{
  "depths": [3, 3, 3],
  "kernel_size": 3,
  "avg_pool_shortcut": false,
  "residual_init": "none",
  "beta1": 0.95,
  "l1_shrink": 0.003,
  "weight_decay": 0.1,
  "adamw_weight_decay_other_params": 0.05
}
Rows from block 6 of a small multi-label image tagger, named by matrix and row number. Rows with one number belong to one channel. Each number is 50 + 12 x the weight over its row's rms, rounded and kept within 0 to 99. All counts start at 0.
Before each channel's rows are labels from the 100 images, of 14848, where the channel reaches its highest value: "colour at peak" is the nearest of a few named colours to the mean colour under the peak; "top examples" is what is common among them. Only what is clearly more common there than usual is listed. The data: seven-segment displays showing three digits.
# convs0: first 3x3 conv, stride 2 (model.blocks.6.convs.0.weight, 240x128x3x3, each kernel summed), inputs 0-127
# convs1: second 3x3 conv (model.blocks.6.convs.1.weight, 240x240x3x3, transposed, each kernel summed), outputs 0-119

colour at peak: grey
top examples: white glow; glare; third digit: 5
convs0.20:43 41 50 38 46 91 62 50 49 52 44 48 19 60 50 61 32 50 41 28 23 47 43 44 49 77 47 51 67 59 76 68 62 43 37 41 47 46 49 39 56 54 46 45 40 43 42 47 44 44 18 62 61 51 36 58 32 40 42 38 55 35 54 55 41 54 40 46 65 41 57 53 51 48 50 54 48 41 41 41 49 55 45 69 52 14 43 51 47 65 45 38 28 40 58 48 51 42 51 29 40 48 58 55 76 44 42 34 25 41 33 41 47 56 45 45 47 39 49 73 52 65 54 55 49 64 59 49
convs1.20:57 50 60 70 63 47 54 40 35 56 57 24 66 57 51 59 47 41 45 60 56 65 61 54 57 58 72 49 51 48 52 58 57 49 39 54 58 50 98 67 57 72 55 40 47 52 52 57 46 59 53 77 50 42 62 49 44 59 50 52 42 63 66 40 53 58 36 39 63 42 24 52 48 50 21 53 51 59 43 70 48 49 67 58 42 45 55 46 52 51 50 67 55 57 55 49 44 56 57 26 99 38 56 48 46 62 63 60 40 62 23 38 72 43 62 36 49 39 65 55

colour at peak: black
top examples: the digit 1; third digit: 1; second digit: 1
convs0.46:51 45 51 57 43 58 75 43 38 14 62 43 47 35 55 49 51 17 41 38 40 54 46 45 26 45 56 58 38 63 37 46 46 21 67 45 39 45 43 46 44 49 37 52 43 52 37 66 63 52 57 48 54 58 42 06 52 47 40 53 39 28 39 34 66 45 48 26 73 56 55 50 61 50 25 42 55 37 61 47 43 45 42 47 62 53 43 20 53 66 54 46 48 63 45 35 63 22 42 53 46 43 52 65 59 73 47 41 47 45 46 48 47 51 44 52 37 44 41 51 42 46 43 44 59 57 59 36
convs1.46:56 44 62 54 49 10 54 58 35 45 44 57 31 58 52 55 56 44 37 41 75 53 84 20 54 31 50 51 34 47 50 31 41 46 55 53 48 46 49 55 61 53 78 32 62 52 41 50 50 44 63 52 42 44 43 59 43 42 52 49 50 40 43 62 43 38 32 54 48 47 50 57 49 44 45 39 45 26 34 57 48 47 65 75 47 55 47 50 73 42 51 66 57 59 47 53 39 62 50 42 58 49 50 47 63 70 59 48 61 39 48 32 61 28 40 40 35 43 44 53

colour at peak: green
top examples: the digit 7; second digit: 7; third digit: 7
convs0.198:50 39 39 36 57 54 61 50 44 43 74 69 45 50 37 46 35 68 35 45 47 49 53 43 53 54 42 61 38 46 45 41 42 55 38 56 45 45 40 50 25 11 56 46 53 42 55 37 52 72 37 65 68 32 51 58 48 36 48 35 39 55 52 60 55 47 46 43 48 61 31 34 31 32 36 32 59 47 63 47 61 52 13 47 54 59 39 50 70 61 46 42 60 48 36 19 52 70 47 48 59 49 60 43 69 19 70 51 48 55 51 39 38 46 45 44 52 45 33 42 42 40 57 61 72 58 52 60
convs1.198:52 52 53 52 60 16 31 39 48 56 41 52 40 45 54 55 44 28 58 76 59 60 72 40 28 63 54 34 33 41 47 15 49 62 48 50 97 44 47 28 49 52 55 35 61 55 34 33 48 47 50 40 46 38 50 59 36 45 50 39 60 39 47 48 39 25 33 49 60 29 53 46 58 47 44 64 27 58 31 56 47 99 50 46 51 55 33 50 53 42 41 57 43 42 41 61 36 45 55 49 58 50 50 54 37 41 40 55 55 38 45 29 59 63 49 43 63 27 50 42

colour at peak: brown
top examples: the digit 6; third digit: 6; blue glow
convs0.214:45 39 47 38 74 49 47 45 49 55 54 48 48 55 49 53 26 45 52 50 55 47 40 66 53 42 44 60 39 46 36 30 52 44 30 43 35 49 57 41 37 40 29 45 38 26 51 45 52 18 53 65 67 45 63 41 63 41 39 34 25 35 31 33 56 45 50 57 50 59 52 41 57 56 48 40 38 44 44 61 45 51 44 30 48 51 27 76 55 55 35 62 59 30 44 32 42 46 50 24 39 30 36 37 58 42 15 54 50 40 30 53 48 54 46 32 38 36 41 57 44 60 53 39 35 56 61 28
convs1.214:56 34 62 57 77 47 34 67 56 54 23 36 50 64 45 34 48 45 48 47 63 62 58 53 45 72 57 51 43 50 57 53 63 64 45 54 71 61 56 37 62 62 59 36 55 61 55 46 55 48 54 69 54 77 38 49 51 62 44 63 50 59 53 48 50 41 49 29 55 52 35 42 62 50 37 68 56 60 44 38 48 55 99 55 45 60 63 52 55 52 43 58 50 51 60 55 67 61 41 54 61 58 44 65 39 53 69 55 99 52 59 41 50 45 41 41 55 49 45 48

colour at peak: blue
top examples: the digit 8; first digit: 8; third digit: 8; second digit: 8
convs0.7:41 23 47 57 53 40 47 73 50 58 52 47 36 46 41 62 29 48 65 44 36 52 22 56 66 52 52 47 34 69 46 57 52 46 59 33 33 44 81 42 39 71 41 52 27 48 43 61 39 52 32 46 60 61 53 57 37 70 63 40 49 31 54 51 54 48 40 42 46 48 46 58 59 58 46 33 45 48 41 48 49 50 34 66 57 36 27 48 37 51 80 46 61 45 56 65 44 55 42 53 73 46 60 30 62 43 64 36 51 50 54 40 50 45 35 38 42 40 34 41 57 34 29 41 26 64 72 44
convs1.7:57 61 85 53 40 49 59 58 31 46 65 67 77 34 68 50 37 47 67 41 53 44 51 46 80 67 54 51 48 56 71 66 44 42 85 61 53 63 39 60 87 57 49 69 49 56 56 69 51 40 55 55 44 44 45 49 62 59 46 45 53 52 53 44 58 58 42 56 43 55 48 65 40 59 64 63 34 35 55 35 49 49 35 51 27 54 48 33 48 36 31 56 45 65 78 59 65 56 68 56 45 43 33 39 48 50 39 66 44 51 20 66 46 47 59 72 47 66 43 52

colour at peak: brown
top examples: the digit 5; third digit: 5; third digit: 6
convs0.107:42 47 32 18 76 40 54 55 49 40 49 44 43 32 43 57 43 45 47 65 49 19 33 63 54 43 29 49 43 41 41 31 51 22 31 50 40 49 67 41 43 55 44 41 45 29 41 41 52 29 41 48 65 33 47 49 58 70 32 42 30 35 49 39 47 50 70 80 50 39 39 22 38 49 55 46 34 38 32 55 43 68 36 44 41 52 50 51 39 41 36 55 52 50 48 47 44 33 49 50 51 47 28 41 49 50 49 48 44 37 42 39 56 60 54 28 49 44 54 48 41 41 32 28 38 58 53 37
convs1.107:49 37 61 56 59 45 50 99 59 60 33 41 37 50 48 38 27 49 67 52 54 63 38 64 57 53 58 56 56 57 38 60 43 54 37 53 36 73 46 33 63 41 47 55 52 53 53 39 57 50 66 54 07 70 48 53 33 50 37 55 44 51 66 42 50 23 49 44 48 51 58 37 44 56 64 60 56 45 48 39 23 20 62 48 46 46 48 55 55 44 44 34 61 54 76 20 55 41 50 59 52 41 37 63 46 40 73 53 52 58 42 43 41 53 48 49 55 39 35 36

colour at peak: green
top examples: the digit 3; second digit: 3; third digit: 3
convs0.65:42 36 49 58 60 42 58 34 56 83 39 65 46 50 52 41 06 50 44 51 57 51 30 48 59 47 36 73 44 39 45 48 48 53 41 41 19 42 55 40 38 46 41 56 51 50 45 42 49 38 50 41 59 46 50 58 56 14 47 61 44 53 36 48 47 50 54 34 44 56 34 51 46 49 47 62 54 38 45 51 45 40 67 47 43 47 00 68 60 52 67 41 50 31 55 57 49 50 38 50 50 71 40 30 58 53 49 55 51 46 43 61 54 51 50 48 33 45 29 53 51 47 75 52 53 32 66 38
convs1.65:54 52 53 44 67 73 26 59 47 39 51 53 45 62 41 54 92 41 47 23 49 47 41 48 45 78 53 43 35 52 31 50 40 54 53 48 66 68 47 71 48 53 50 28 47 50 51 37 80 30 36 64 49 38 55 54 39 47 45 39 55 51 46 41 55 90 44 45 42 28 48 62 51 54 50 52 46 50 53 65 50 50 51 56 56 40 52 48 46 40 40 23 48 50 57 39 31 33 56 48 49 56 42 24 48 47 63 65 52 48 53 43 57 59 44 70 56 44 28 46

colour at peak: green
top examples: the digit 5; third digit: 5; green glow
convs0.212:41 26 41 19 61 38 49 44 53 52 47 48 45 53 46 55 51 54 56 32 25 53 36 44 65 45 39 55 40 48 72 66 49 54 36 44 46 37 46 32 41 47 37 41 41 30 54 52 58 50 54 63 70 37 42 32 57 19 42 40 40 34 48 55 50 45 39 50 63 50 30 47 27 45 36 35 31 30 56 49 47 54 37 62 62 23 33 58 48 52 39 31 40 49 55 26 49 72 58 41 79 52 66 51 64 29 49 50 58 28 59 39 47 54 39 49 49 45 52 35 42 57 47 54 60 51 64 36
convs1.212:56 44 55 70 63 20 48 27 25 65 49 99 42 34 59 45 51 58 56 56 65 66 72 60 58 73 64 48 26 43 57 47 64 58 44 46 66 75 33 61 50 50 51 50 59 62 42 57 47 44 37 58 47 57 56 49 49 51 47 52 54 51 65 42 56 48 39 51 50 38 39 60 48 52 66 71 46 57 51 57 38 57 48 59 33 51 67 55 51 50 37 69 46 63 42 58 39 59 55 47 29 54 37 56 41 61 58 65 48 34 48 32 65 66 52 35 65 50 47 58

colour at peak: grey
top examples: the digit 5; white glow; third digit: 5; second digit: 5
convs0.128:50 56 56 33 52 81 49 46 61 54 36 32 42 60 41 48 64 58 51 47 36 39 38 45 58 50 36 59 40 40 77 68 69 42 41 49 57 51 37 40 39 46 46 36 39 45 49 40 46 46 46 63 61 56 54 54 34 44 34 34 52 44 62 71 30 48 54 58 55 26 37 64 45 51 31 56 32 36 51 48 48 58 48 83 43 15 61 52 38 56 46 31 33 31 39 57 31 43 39 55 55 47 57 36 64 48 76 49 30 47 39 41 53 66 34 54 32 42 57 74 52 45 50 53 47 60 66 47
convs1.128:44 45 58 81 51 53 42 13 36 76 57 45 68 49 53 68 63 45 57 61 59 86 49 62 67 52 63 56 62 62 46 52 66 47 28 51 37 57 56 57 50 49 45 55 28 59 45 62 45 42 45 67 55 40 45 51 45 50 49 65 50 62 39 36 44 57 37 39 60 50 44 67 34 62 38 54 71 48 65 59 36 43 55 49 32 37 52 45 46 78 36 66 68 63 35 43 37 57 44 35 59 37 45 45 42 51 60 47 62 68 22 53 63 61 67 29 48 50 70 61

colour at peak: green
top examples: the digit 5; second digit: 5; third digit: 5; first digit: 5
convs0.230:31 48 41 23 74 47 34 47 57 59 46 60 45 63 41 39 63 74 48 47 45 52 51 56 73 42 36 61 33 23 45 50 46 60 28 47 51 60 43 47 15 36 51 53 58 40 65 11 51 43 57 66 63 32 53 72 52 43 46 28 53 50 60 54 33 44 47 76 40 39 41 64 46 36 43 50 42 28 49 53 42 57 44 50 48 35 44 73 49 50 35 43 46 40 48 56 38 51 46 39 35 46 50 34 55 33 65 57 40 44 36 47 52 45 41 49 43 54 53 47 48 47 56 54 83 49 63 48
convs1.230:34 45 45 70 68 50 39 27 49 70 62 58 37 58 50 46 59 43 64 68 51 75 38 47 48 56 53 33 43 49 46 34 42 63 36 56 69 60 56 46 39 42 39 73 37 53 44 49 40 33 37 56 46 40 49 35 40 49 45 51 56 49 42 29 45 44 38 44 60 36 47 43 44 53 57 59 47 59 51 43 38 64 67 23 51 64 47 52 37 70 26 58 60 50 25 58 16 36 41 60 72 60 42 64 55 26 38 35 77 48 59 48 47 72 55 29 67 42 45 49

colour at peak: grey
top examples: the digit 6; white glow; dark on pale; third digit: 6
convs0.110:40 45 46 57 72 65 57 43 49 62 63 54 11 57 53 62 38 48 56 58 42 55 54 49 65 88 54 72 23 57 38 63 52 58 47 44 40 56 54 58 53 68 29 53 38 51 38 65 57 47 46 60 58 56 61 60 03 38 48 46 46 53 39 53 60 67 20 52 39 57 62 45 45 54 66 54 56 46 55 18 37 37 55 33 56 40 47 51 59 64 57 50 49 40 34 45 47 45 60 44 50 68 38 37 57 55 41 62 49 60 60 48 44 57 50 47 53 55 45 60 47 77 59 56 44 46 64 48
convs1.110:51 61 32 56 59 49 64 39 55 48 63 69 61 53 41 50 48 33 57 39 56 48 60 52 48 55 68 36 62 38 40 38 46 60 72 60 54 62 31 55 60 58 53 57 56 43 58 57 50 38 33 48 49 48 57 42 44 47 52 47 40 44 48 45 38 46 46 53 56 35 43 49 54 54 40 61 58 48 46 60 60 50 61 51 72 84 59 25 62 39 54 54 54 44 47 54 39 58 63 57 40 58 57 49 97 64 50 68 64 55 14 48 51 48 53 54 44 40 46 53

colour at peak: grey
top examples: dark on pale
convs0.10:49 55 39 45 54 49 55 51 34 55 51 50 54 57 47 64 55 56 85 47 53 48 47 50 58 56 54 50 17 54 39 80 58 51 45 43 44 41 47 53 50 50 43 43 52 60 42 48 68 39 14 53 60 62 56 46 45 48 48 45 34 52 37 54 53 44 07 56 68 50 60 48 51 45 57 50 49 54 63 60 42 49 57 42 56 38 64 54 47 55 45 63 44 37 52 51 28 47 57 60 08 63 58 52 63 58 50 99 70 56 68 48 45 41 52 47 48 46 48 21 50 61 50 48 42 51 53 52
convs1.10:60 41 48 72 51 51 49 49 41 58 53 35 60 52 45 46 53 49 76 46 47 54 46 64 51 49 54 55 58 50 47 47 47 61 53 52 53 40 47 51 59 43 55 63 43 49 62 50 48 52 51 38 56 62 42 46 47 41 55 55 53 50 55 50 54 51 50 45 56 48 38 43 45 57 43 47 46 48 49 46 51 50 59 56 36 99 44 56 52 48 57 56 51 46 55 57 48 54 45 55 19 45 57 52 62 55 56 44 65 49 58 55 45 53 40 50 53 55 49 47

colour at peak: green
top examples: the digit 7; second digit: 7; third digit: 7
convs0.86:49 36 40 11 62 50 33 69 49 63 54 67 37 46 27 48 43 59 39 50 54 42 59 54 69 47 41 52 44 26 55 48 43 53 36 49 43 46 52 50 18 34 38 49 46 57 75 22 52 66 43 60 77 41 45 73 43 31 36 29 53 59 46 54 40 39 43 55 31 51 46 45 45 45 47 11 54 50 41 57 55 52 25 40 52 47 41 70 62 49 44 47 57 52 41 43 51 54 56 48 50 51 55 41 63 28 55 51 63 54 50 57 39 49 39 46 53 46 41 41 69 41 58 56 75 56 51 62
convs1.86:57 50 51 52 69 42 37 51 53 57 52 54 44 38 67 57 47 29 63 71 46 62 48 34 40 74 49 31 35 46 54 32 55 62 45 46 99 48 44 34 47 54 61 65 46 55 36 38 38 50 43 48 34 54 50 47 51 44 55 40 56 38 58 44 40 34 42 56 66 32 55 44 55 49 57 67 39 45 54 46 53 97 48 37 47 49 41 51 39 43 47 49 47 39 31 78 30 43 58 67 62 54 54 61 36 31 24 53 56 42 56 40 54 74 47 48 74 37 49 37

colour at peak: brown
top examples: amber glow; the digit 6; third digit: 6
convs0.40:40 33 57 38 71 68 44 56 46 54 40 51 22 43 50 51 35 46 52 28 25 48 56 49 53 67 51 50 41 51 79 48 59 51 39 34 49 44 46 47 53 44 40 48 38 47 53 57 39 57 61 49 62 59 40 42 27 58 38 35 43 50 44 64 55 68 43 43 57 62 63 55 59 54 53 49 46 42 52 13 72 44 46 47 49 26 48 46 60 64 53 42 33 37 63 45 31 59 65 89 59 48 49 54 55 21 52 58 43 43 77 41 44 56 45 34 41 52 41 57 45 15 39 55 54 57 54 50
convs1.40:40 57 56 58 69 40 64 42 49 49 60 56 53 25 56 58 53 51 64 64 61 53 56 42 62 52 69 43 46 40 58 48 53 50 46 57 61 41 22 57 64 50 59 60 66 46 52 57 48 53 46 31 46 49 64 64 49 66 53 48 50 53 55 52 53 46 43 87 59 42 91 65 58 57 44 63 42 46 43 62 57 57 12 56 48 45 66 37 52 50 56 51 44 77 55 57 56 63 63 45 29 52 48 44 45 66 53 74 30 41 18 49 63 68 43 40 55 36 47 64

colour at peak: black
top examples: the digit 1; first digit: 1
convs0.34:69 45 50 37 48 56 73 32 43 43 23 51 40 48 48 35 51 48 41 47 45 36 42 33 42 43 41 44 38 47 31 44 34 38 38 32 48 51 34 43 45 42 60 51 42 38 41 39 40 59 48 54 59 41 38 53 47 41 43 41 37 50 43 55 30 51 65 50 62 45 24 41 29 45 33 50 32 47 64 38 53 77 36 55 39 27 62 43 37 37 40 29 28 55 23 32 40 48 54 51 53 37 45 39 51 58 93 45 48 35 32 39 55 50 53 51 38 27 59 57 40 35 47 38 45 48 50 44
convs1.34:41 26 57 56 57 37 32 49 31 52 22 53 38 48 42 57 47 46 44 71 59 67 51 47 48 37 59 44 49 58 34 43 53 46 30 50 47 40 55 46 29 40 41 24 39 42 36 44 44 54 55 44 43 56 52 51 24 62 43 39 49 53 32 47 23 38 47 28 52 60 45 37 41 53 49 45 40 46 37 62 45 40 51 42 27 44 59 35 38 56 43 52 53 48 47 22 40 50 34 25 46 59 46 49 30 44 67 47 53 47 16 36 55 34 43 27 49 36 53 53

colour at peak: blue
top examples: decimal point; the digit 6; first digit: 6
convs0.109:50 23 51 42 58 53 40 67 45 33 34 36 25 40 42 53 14 47 55 39 43 31 36 56 60 62 58 50 41 34 55 39 44 57 31 26 32 54 75 38 53 48 46 56 37 48 59 30 42 59 36 69 67 47 40 36 34 67 45 24 44 41 51 41 37 64 58 62 55 56 57 36 53 54 49 34 40 23 41 54 68 53 40 34 55 48 47 48 43 56 45 57 50 53 41 74 35 64 60 56 58 36 51 58 56 29 61 42 51 50 44 44 55 57 48 38 55 33 39 47 57 38 23 36 59 51 60 44
convs1.109:49 53 50 53 70 41 64 61 44 29 51 47 54 42 64 49 24 66 68 55 53 65 55 60 70 61 70 51 36 49 55 48 58 71 59 58 45 61 51 41 62 57 51 59 42 38 67 44 25 58 44 39 35 58 53 41 45 65 59 53 48 60 54 51 48 31 48 49 64 61 61 44 41 52 59 51 45 46 17 58 53 43 46 42 50 53 52 36 47 39 38 48 27 54 52 58 43 67 71 56 64 65 39 78 43 45 46 57 41 41 17 50 46 59 52 44 44 37 33 60

colour at peak: grey
top examples: the digit 2; dark on pale; second digit: 2; third digit: 2
convs0.92:54 52 58 75 47 41 60 55 56 52 71 34 52 54 69 61 62 43 37 54 34 57 58 36 57 49 50 46 49 68 55 52 49 47 70 57 71 47 58 63 46 65 91 27 70 61 37 58 49 72 40 61 27 46 60 53 40 51 51 71 51 67 46 58 51 43 41 55 54 52 40 53 45 42 58 39 54 64 44 53 33 52 55 71 55 48 40 56 33 36 65 56 40 56 54 55 56 60 50 65 34 82 51 43 39 64 76 68 59 54 51 49 52 57 48 62 66 57 61 37 41 21 41 54 64 36 35 61
convs1.92:25 63 44 40 46 31 56 42 67 33 59 49 41 52 47 53 47 32 43 39 38 38 32 52 45 50 47 25 42 46 41 36 21 26 52 43 48 23 40 61 35 41 31 36 59 42 44 50 44 49 39 30 43 42 58 50 22 52 47 40 66 42 33 50 55 42 38 36 41 44 47 39 56 47 42 40 34 32 58 65 41 43 32 41 58 47 36 46 43 37 53 47 48 58 39 28 28 45 41 39 42 56 56 43 51 26 35 42 49 36 46 48 46 39 46 58 56 35 44 35

colour at peak: green
top examples: green glow
convs0.52:37 52 45 51 51 44 53 52 43 50 47 41 50 48 50 35 36 46 61 44 49 43 44 33 64 46 54 55 33 46 45 37 45 43 32 54 42 51 40 42 56 39 40 46 47 43 46 41 48 39 80 47 61 48 65 31 58 38 55 50 32 38 25 42 51 40 51 41 62 68 54 27 51 54 54 41 51 52 46 40 48 47 47 37 44 57 41 54 64 26 47 63 57 30 27 24 52 52 47 00 81 36 46 56 52 47 26 39 70 49 52 49 40 47 52 25 32 35 39 40 60 52 50 41 37 54 63 41
convs1.52:46 41 53 28 49 51 49 44 51 50 41 99 52 48 50 33 45 56 34 37 51 47 41 55 50 58 41 54 56 49 50 55 52 58 43 52 53 69 35 45 40 25 52 48 45 48 48 52 46 41 45 31 60 60 49 52 57 54 45 55 41 62 49 53 49 60 52 34 47 58 30 43 55 43 88 51 47 52 48 43 43 49 81 47 52 27 68 48 47 53 49 46 56 36 48 48 58 65 46 52 40 46 55 56 43 55 50 47 99 62 45 48 40 46 43 47 55 52 55 52

colour at peak: brown
top examples: decimal point; glare; the digit 4; red glow
convs0.16:15 43 54 43 41 48 61 52 40 40 43 42 44 41 46 45 32 41 31 39 45 33 58 24 58 45 56 60 54 46 48 41 34 38 37 50 51 53 49 44 55 27 15 46 38 35 49 20 51 44 47 54 65 43 49 45 60 43 50 48 40 27 42 35 46 42 55 40 56 55 41 32 52 48 42 43 51 36 42 54 57 47 43 29 46 50 29 57 73 72 39 51 58 46 39 27 55 54 45 30 50 34 46 48 66 45 19 27 39 45 37 50 38 45 45 35 44 33 37 56 65 54 54 42 45 61 66 30
convs1.16:56 39 64 37 51 52 46 58 39 52 33 47 51 58 53 39 42 57 42 56 58 42 55 54 42 62 52 57 53 48 60 47 55 57 35 53 66 37 99 49 49 33 62 28 48 56 54 47 50 48 66 40 61 53 53 38 61 76 48 58 38 56 67 40 48 45 47 34 45 49 49 48 45 46 39 44 37 66 52 44 50 60 77 54 46 34 53 55 48 53 52 56 53 52 47 39 59 52 49 51 99 49 62 43 40 46 63 54 37 52 56 47 51 37 45 45 53 56 54 46